A small spectrogram VQ-VAE, trained from scratch.
Model: 12M parameters, encoder norm batchnorm, encoder activation relu.
Training: soap at rate 0.004, batches of 32.
Rows from block 5 of the encoder, named by matrix and row number. Rows with one number belong to one channel. Each number is 128 + 32 x the weight over its row's rms, rounded and kept within 0 to 255. All counts start at 0. Numbers have three digits each. After the name is the row's rms in percent of the matrix's.
# convs0: first 3x3 conv (encoder.blocks.5.convs.0.weight, 240x240x3x3), inputs 76-94, a 3x3 kernel for each
# convs1: second 3x3 conv (encoder.blocks.5.convs.1.weight, 240x240x3x3, transposed), outputs 76-94, a 3x3 kernel for each
convs0.111 033:140148167117119142131132123046021100095070109123126143143165164137112162082120129125104186129097074113163173155148096128133151103139123152152145105125136110123087129111169106124159091118104134152155128117120120113141071104093054091068082132114136159158109155151123103096132142108140133157137131081133130134141121098118144183108110110146166168148139135064068110088047083119113147122086105158130139158102105121088157123105151158135139059002058109112147133146159123084144112148173142174074063082082082049144093118108
convs1.111 026:110106112143158155120148151095105084110098141152077119155164171115116132128123086137170167180105151123123153137124125133092138050069152125104097090119131096151111167137163146162162123095120098137115126109100110111113119148145142120119167163157137215115108130149086160175116112089166107117116154104171120170139179167128062129111088150152092190129147176116083106172118148098127120092074109125071113131142123132122102065117112008109093129129127136126124081119131169091169143156163078136146143164169107088120191141156
convs0.112 135:157061126103203108139036118151144093064143164133088123115159028128085151155095082108131131091146129175078127183176152126107102107132104112085126133099148145100133099128073089164225137130101147254056146084104067100118072195118158136139121106089130128147133146111147120116083083071119097127122111143116167155098103128187090116122120112124196232173147125140129095095086119137102126106098107160095129091149149154144120119086148126129103096081161200068127098179114125152128111090119143116142116146153158088108066148162
convs1.112 146:055183118165093164096081166119224099114128126145128140127132168129125124096163126094132151134108126133095172112142120135102134157096101044147177165172088107166134144123091161117118136105144145126132092153146137128094055134132115146067112177146111119145103189084155168086109166127094220090146171105121151219134091168129160057044180122207079120181172219103100101132140140089122130156079088121169119102103155126107131139133132156137122153147148113156109091163089149137095127099151133103107220183177107097113089132112
convs0.113 025:122104111127150090122142196111096123111082052140112108057153148128126134100135134131079111111147151126140152120134142150122123144154158156133155136119125152140144098168153126125153117100098106138073139128157166129103104173153106082125100115054150155136139099141098128190132147091128117138137120124111131122177106132154135139148153076140153130139128137110114110129092084146092050118156144158119101129156115134136129124116131127170141128055061142058043180082160058154127106093120108112112118068128109057091129058087
convs1.113 023:103212104122109161050080147122122155136094158100138129104090187094141140089069140141137095162162121166178161047139106108147101090125081136088141121189119165053080204155185159157153051158173167103092139149084078135157086127132129090160168143112149126144144167170093096133145112147078147122202103116184144162161184140142114119221133109089115105151132138143101127159111118131129147097151151170145134105133104158129101111073147066118062120100124053115153105111096121167106175112145103143135067128113125135126143137132
convs0.114 031:136136134113135104128153131099060026102081066137114131121083107173135136125161139152129122130160135125134134116112131123121151132147101123155082112134144098140099135151124110116151143179109113139092117091089111105094077093092101021092074161094106128157148139148078097117161130133118096145090145099129140135146148103167117124085131145107092140141111120075063041098116065138136110124155140180124103123149131117141110120160094117120120080037000122165097109114148133165094121174131132111121079014081131085094100146066
convs1.114 024:108230074096180144167106121122140135125077104133111105121122091098182222145169160162160090119164165166141085125122143049124131062078188123110143101100193154118176137164100123095191185153143128120065085130147150119112104091094093168127171131140108130161106144160161077160104122185153073138110134121102162102112188134216144164186092127136173101135149110125120101127078111105085172157128182174097056100207147114141149095152112082112070134137131127143160111161123095180113124163136154157098111159154099145128119124169
convs0.115 045:096137103127188111142123129050039115054088088127126146136124162145175179102130166163103120145118081124136100101160131147117117126146149137110096127117156135089106141146110171114102200136142119111111118149133133075133101096067057079133085090085122136102115157205114121120167109104117092097102128116113146100144148117120130127125097088158160130108130116068068107082050107145088141127160132150111100167143131152132112142128128134148126005017085085082121142125140122125116107142147154169088065124096065031108084064099
convs1.115 034:146191151132137093120143108144188079111137091105101073096113102172132128106120113132126122152092086122189100133157165125133160054108118108138110112128172124137172151164168150124199137158153130142135098069118138173186165137160162129128176153127094088162110182136187161162129140147112140169107098134160121141137167114099125142077133167106034095164098054106138096116131064129121109160100085158114125162121210134127153126167126119104119171162127138135129135126107133127106130115134093167133124140134091122135118123142
convs0.116 122:180044124105134164159150100103142120121088177150122098097095141098093096129113074143113115131148140115102104120226151160126159130104167137178154161077150122167155105114186145120125141113088169106177131145129116135101097103133144120135140140104142106245169190114142122105121110189175166090109133108113134092149110150124168091144066149127154162123172130157128119081168125148090130112095096166148117071201133097114089097088122153111092089156085135136125182097132092103095091078083154120089133083154112126089142135092
convs1.116 122:127147052152108133173182084159090108145124185105108142105101146145148081148128095124163085135147143154088096122148154146105096127115115147179109128129126135087175193081116102167135154150167147114098146094149109130110163129132094116127138101106127098157160113165081153145159093097163126105126157164139127121145166099133109200141153212195091063025194220111122169145075165076133108149072100125149134108126172144146121090124124071106134160124092154101157110100142091107151097155113141142146162095125151190134132166152
convs0.117 131:145162107150137168035125113153159081092190116158102135135107101191156133159098069118133117108128100127137133124122148144122122129142123108135157098117106186148093100123115161118112101142113110082137140247102085139076131096162098144014071207176153162102134136126131100152118133104110126117108125149135113116125147130148129133129209094173081092129125075157124101168169168072083161127121120104103117138173152129127102082145121118134137094115051048163144187103144128114123128161112130120124086090086168121151137126115
convs1.117 135:198166053150122097097073153154040197126169139166143078099081113129131152141096112153124083145105150113112114117112096161130083121143142165143132118126163093124137178091077100132105146130132053165139116160195141107152129140004135179109117156143140106128134092172113083122119162124124126118152116148144128133107100076149118119060215111076113099125057138155089063168133147139120144146175171148106158140115145126093131143126120134150115177189155185102026135127104141109076110128149124122140104097090159098140123126160
convs0.118 090:174094151236117094146194152091119126092081105171123091138124111173155133119115145153149134095091100147129161097107143113111156099122127097108149091131153096134168131107117104113069120110125133068138134090107115144095064079079042079099102119147115204154121128124165162135136138145111127114109112173104102130115159144134122149106179182164090081053144120125126168123116103101136051124122148132133149186103115128130091155120110114112127152147113121090057163063076167122097136161127093145096145174077126115074086086107
convs1.118 090:153110119164244211094158130124067097129111136124139112106064092122102096178133110119082093146074124084149095147131108104147150124087146078085132151122177185111055101166115100172082146140077117083067146255096106123195129165188145169077117130161140102086124116167160147196107047108170055164131116132143142128127094109115137080058087144107158187218083207134155143113131156158159175113122177159136155123124116148135118152070110118160057138152189142106112117100122169155143130163105133115100074110086104133094147160114
convs0.119 129:128168221141131118083132142132103105170142157101117159140140205089164161100070178114120131180175093160067179140138122134153083119106166179111093147155185095119179103136188103113071077085097123102107139105201082186155086132226100098097104105204130111084153175122077150092169151092113067147145147114182103160153110140108137128141114153121080117048125068118146145137120140105122096126119094119130124173137111097154174110108111126070153116117105121142151096166122102114180116101137100082124099129080162157121103187165
convs1.119 141:151141091095210011151105164136152161127155169128089107117091114150181155138103119117160149107127103123123141115137081117144119114122087076198134141128137150131141113107191156134162121115127099060128145171095151165150146089182098117120074113096101158116076114149117138137098115131068149201121130132135154149116084127107106118176054119130143106133124112097165122116156122124136120122131209121121157120122071090093124106115086189145122167159096159096096145137114100103133141132147118138072132151151123162138119142129
convs0.120 022:119128133124192141089121158120078113038141061068092140178110142164127159121117145157112089101082142123113148125171135166145138121109165124143136176151182136161147094101157164110124109134123125137130122181138102127106144168100080137126097085112145132195153181092134130142151121173134117112140139129128115158137145094144120137173136130090129181142148143150067135088146106027104106135116138142160101113121167146159103111161114069153146109121148023097068096093111134127115119119140123123139076097110100077077048077123
convs1.120 019:108167089152104123124126094140135148145115106124112069149130167110132151105148177115113131144107137194117137133172102173178133233100109124074208054120134116131137130124147125106202112092137150163046146088095124085154165149121131073134128120117119184121170123145094115171086080148101123147109147104105104145154118126086166142089082142094119156104102059137134162098163109109137153117137161109097165186150120118121154142075126148133156140160144124088121085170079165179136143140121098146212059124127166111089155160191
convs0.121 117:096160060100137107129146130132145140155136120094105129149123114082161082086118131139131145157144127145171109134080104109144155141167083166128084149134078151124141153073061143144128154188171141149042106113171124188091218036121092163131092108085108193149135119138135115148151114042097116085116143115101133126117151114185160150203090104033112087194163159125096129146156111118104118135111082121144074140122124135182155155120095124166146128116116159085098067139103137143115107115096140191138119093115159149095125125116
convs1.121 127:121092179136194130160166018129120151109113119133131154123135132105131129088105052170142117145090134117141130171059100110085138116165212101189105149093112119193094140164202210166118130147118076134146114153163139145092142121157169100114116149171159150121101131126074128085130138172137185109139099079100144120103094159099096120121193170111127176140129094143193158159133159089141098090228167061087115147085157168112143081173127143069100100099108125124154110121109155050129126101152059165158172139110133125104085129151
convs0.122 129:113131109115064146154118128084140094167086118084180083092136147139074161068133167168118109120104118099179107128154175120100102182117124125115141077212116111157125097163136138110114115178180105151078146103129097199068073249145160064118056119147148107103163124141159042101126128168129168151138187157124107129160106137084122106180085105166111121075206116115135125165131111116121086156137116110090103120151105149080112168184124104160122100111076168123104040204143128122183128172137142086173167094128088150083182082137
convs1.122 121:111122145091159152180105086172148095106099105109166083183147118120083154134132100174105168137143109196203117166115167077128130164109151191129069153092145105133104141068185138142137124137117172109078144142102123096172146092096113149123136126085133137115156134117172117127148172119137127145154191158165114173147168086051180140182056069166190158130138065097128130135147111123145106105091062098128164074137092075167092140163131097063160167109101116084140096177168156100084162152156093135109141108080097109131136156130
convs0.123 092:124156073189178147128091133123126107086100132123106093145153146132110178144099073107143121122167131190158107104126146145122145117122168111131133146131132097108075152172154133192162116087104099108127100120156092087081070148122137078109068144095120075072116129175134099147111125142152158112131086116132174159083118060161174122142102092158193124126104127113142092109141075094071119111091111123154161121113093205185173091127091198182133109143133111100095083117133177170119071116103163126142099117087118144086094118099
convs1.123 098:135124144146178103101127178137128145129114120147125133093146122097158094042066122125174146080095151128153138117138043136092152142094167153208140146131043133146141136112131154078174156155098176102131159129077104144165121107136130099099100105132144091164130155120084015117112167113115133140149155108094157161150127139104147149107131128160151101155153144124142120153145172162124102122108133100111119100108091079155109061084145098080083141190156161129116118114120104154172117104158121100068126083136143158134134166089
convs0.124 138:086184095161088068143087098144142135086107102112159181128104183161128137110116106159149133116120128143166087117152123106116106129093114120115120130105131112192124111090101096113089125116110178196121178020168077166132104143119142109143134127108125148171120103086125131201120108097118094065115077108134163133124130113132178138140129123090128138139111111137170108107092145102113119197130160154218116108083131178095151083158114151093118105125143062190125177166094132126130149135117129109103158100149136166091111082164
convs1.124 136:122110129163132151169140151085125173122120123122169141119097130149154086101112154143112145136120173162111107128112169083128118138095154121131127112123116124192114156064103116199126157139137083102135138110072109149105128139178220107144011108120127137070153115143181088097156098121132093172089060125063097168164168121085153154115073119167160136175176127132111119126142191142148171126110092175155115096098122079125125070112145089139143043093131168160145107154128119072161146093182118099113109097088146152140119116191
convs0.125 120:146095118104184113142130111174105126129154107126111115172163093088148134128105119161184150141140124182163185180170153138188144173153119172124155150169173118178113153164124201143170080212171065152101118098081116168146112127087173186080068130124078138141101221103122142140172185127161142138105164149247183197104106135158175145119160069056157135111125116161091116146162130091128104137131099177133156128164165137141122135128110106200124121154074146128110100157156135170119125155128130152103102149113196141111146124117
convs1.125 126:128109114133066163179216143118106171155093090137134149128131128084135186107121115196128199125088079139102135090072142154112073116108193130124130110144106137145100133165110160165115142119124116175184113117174111105065123148144202128179112107092141113158122094111127128110139144146123120083109093127189108159139075228143186180068139167204092140142165154160130131090170191098103168109100145102148128145077097187067084158158186056088122133175121123105077127150168152031140142137114148088074127129080121161118150142070
convs0.126 103:110146100179175154116142116147089143142140123145079083127127095109125130143090172042049100180178107170137127116102113129089117123190149130132146093094108123108171124114089133172165129094100102101148148135058124117134098131167118097156091087083174102154101114122141148146105149109166121093160119185064084070181203134155117159166127133105122094151125131125134102144114163139090059061080072131086135131216173083072098152101166098190154140110125148127093114107101094133125153149154133085091113151105132105165139096076
convs1.126 116:221129122139145158148132156092197138095143072100148141145104082148132084083126112105183193121120157140172142107127111159132140100115148118152039157080152125164100105150127185186108134135125128127137168114119159143125156176125058074119120149128126057118113144104109125141120117065091133143098128129174136122141090105139152125128124179153231105117155139100085152119137197125123136141170125173155086109110122117090079196156076118101137131129097098101122132143134112134158201123126111124121080146194139113045134169123
convs0.127 121:183165054127157142140079133078096125091129109097143163132130132143151152166109113132136135168129135166157106127129143125124152148114108178107140119185091128117101155099148125166131128118080109108091148128086034161152148068136096110129089115096130121159142088106076138153124080146077189094128102091183107112122169162160149077137099139112112137060150113086075127084133168097134153127110204108089175115140102163146084151121203094128134081071159101145108071150157123125109098162168125137089047132167114126097119088183
convs1.127 124:103109135115129119096181185125147152143136130107118131101112112143160177086054161129111132176105176115146201124167179173179107067142149134154132136135091101169170127083162187088159116197072128070127137170085138117179207074167128147100088107131097091148119197128095096142109105153100100160128166138121125163105176156125133107109079129132146094059146105100079145126130107085115117155093165143051134129112109079160122121098074100187226189142059082102116180151104160142131122112095075152161074126147081130159141164137
convs0.128 136:109043069148186118113043104144121122114185130138119133120104088146082161105142129091160115118130149122080112148136130100089087108121120092079187129110115119118103150191200097173133149080086119143103123103179140172044119172128115133126084106108074170125123190137144105115177124150116165165096102147098214165127078090100139112180092121081151136108091054151126145143096133111178112100097119177124156128112076123158150136097149138087116117108122146200113097078115162255214112036087123116176141118140122087122114110127
convs1.128 150:116088140166130157134210105122096172147111130106137126102138166215163119108107110131141119122088137192191144125061102167120180105070171142129161106150133167208105119164104124108133132071120151107125133118055107143139105125131105108094175148130129133095129142121076179106151137156090110081050119103184159115107093144107135120144134152117088164146183124133126138113179125127119143108118071126201087105119171104119099011091151215185111136146130142226211122056142164113163110078112112103100127126109111111095141129080
convs0.129 031:113119149101098156121144133112109085119101030130111063144137091134114165170102152089112124129134102171127109128113164115103129103126135091120101131104117159124144150110150150080105121143125082132087109142179112129065093110161101076082105087140096094128119102131131134166084123146146158143100160134115119125120108127182121133140132140130104156135119135147102095120108054135082024122134105103126142126121103142128119115117099166118135111119064107074006157113112156065165163096150097095142133100104119081036132115055
convs1.129 025:028107133102198154048110146148158146125151147144140094170132174089157143057148165151128117171132137064116097106129161126133154135103124093212116125146098118148104183059131155145110124140150119093131129134056149158191119141151181095073117171158084124163153160161156126102136166094174041122126079123069131113194146082159136163195135116128123165117114160136117083162104150123100112145094103099131161125132105154073109105110134094106131112081105143128116089083122146078176140151165071085202089145125113099121108154105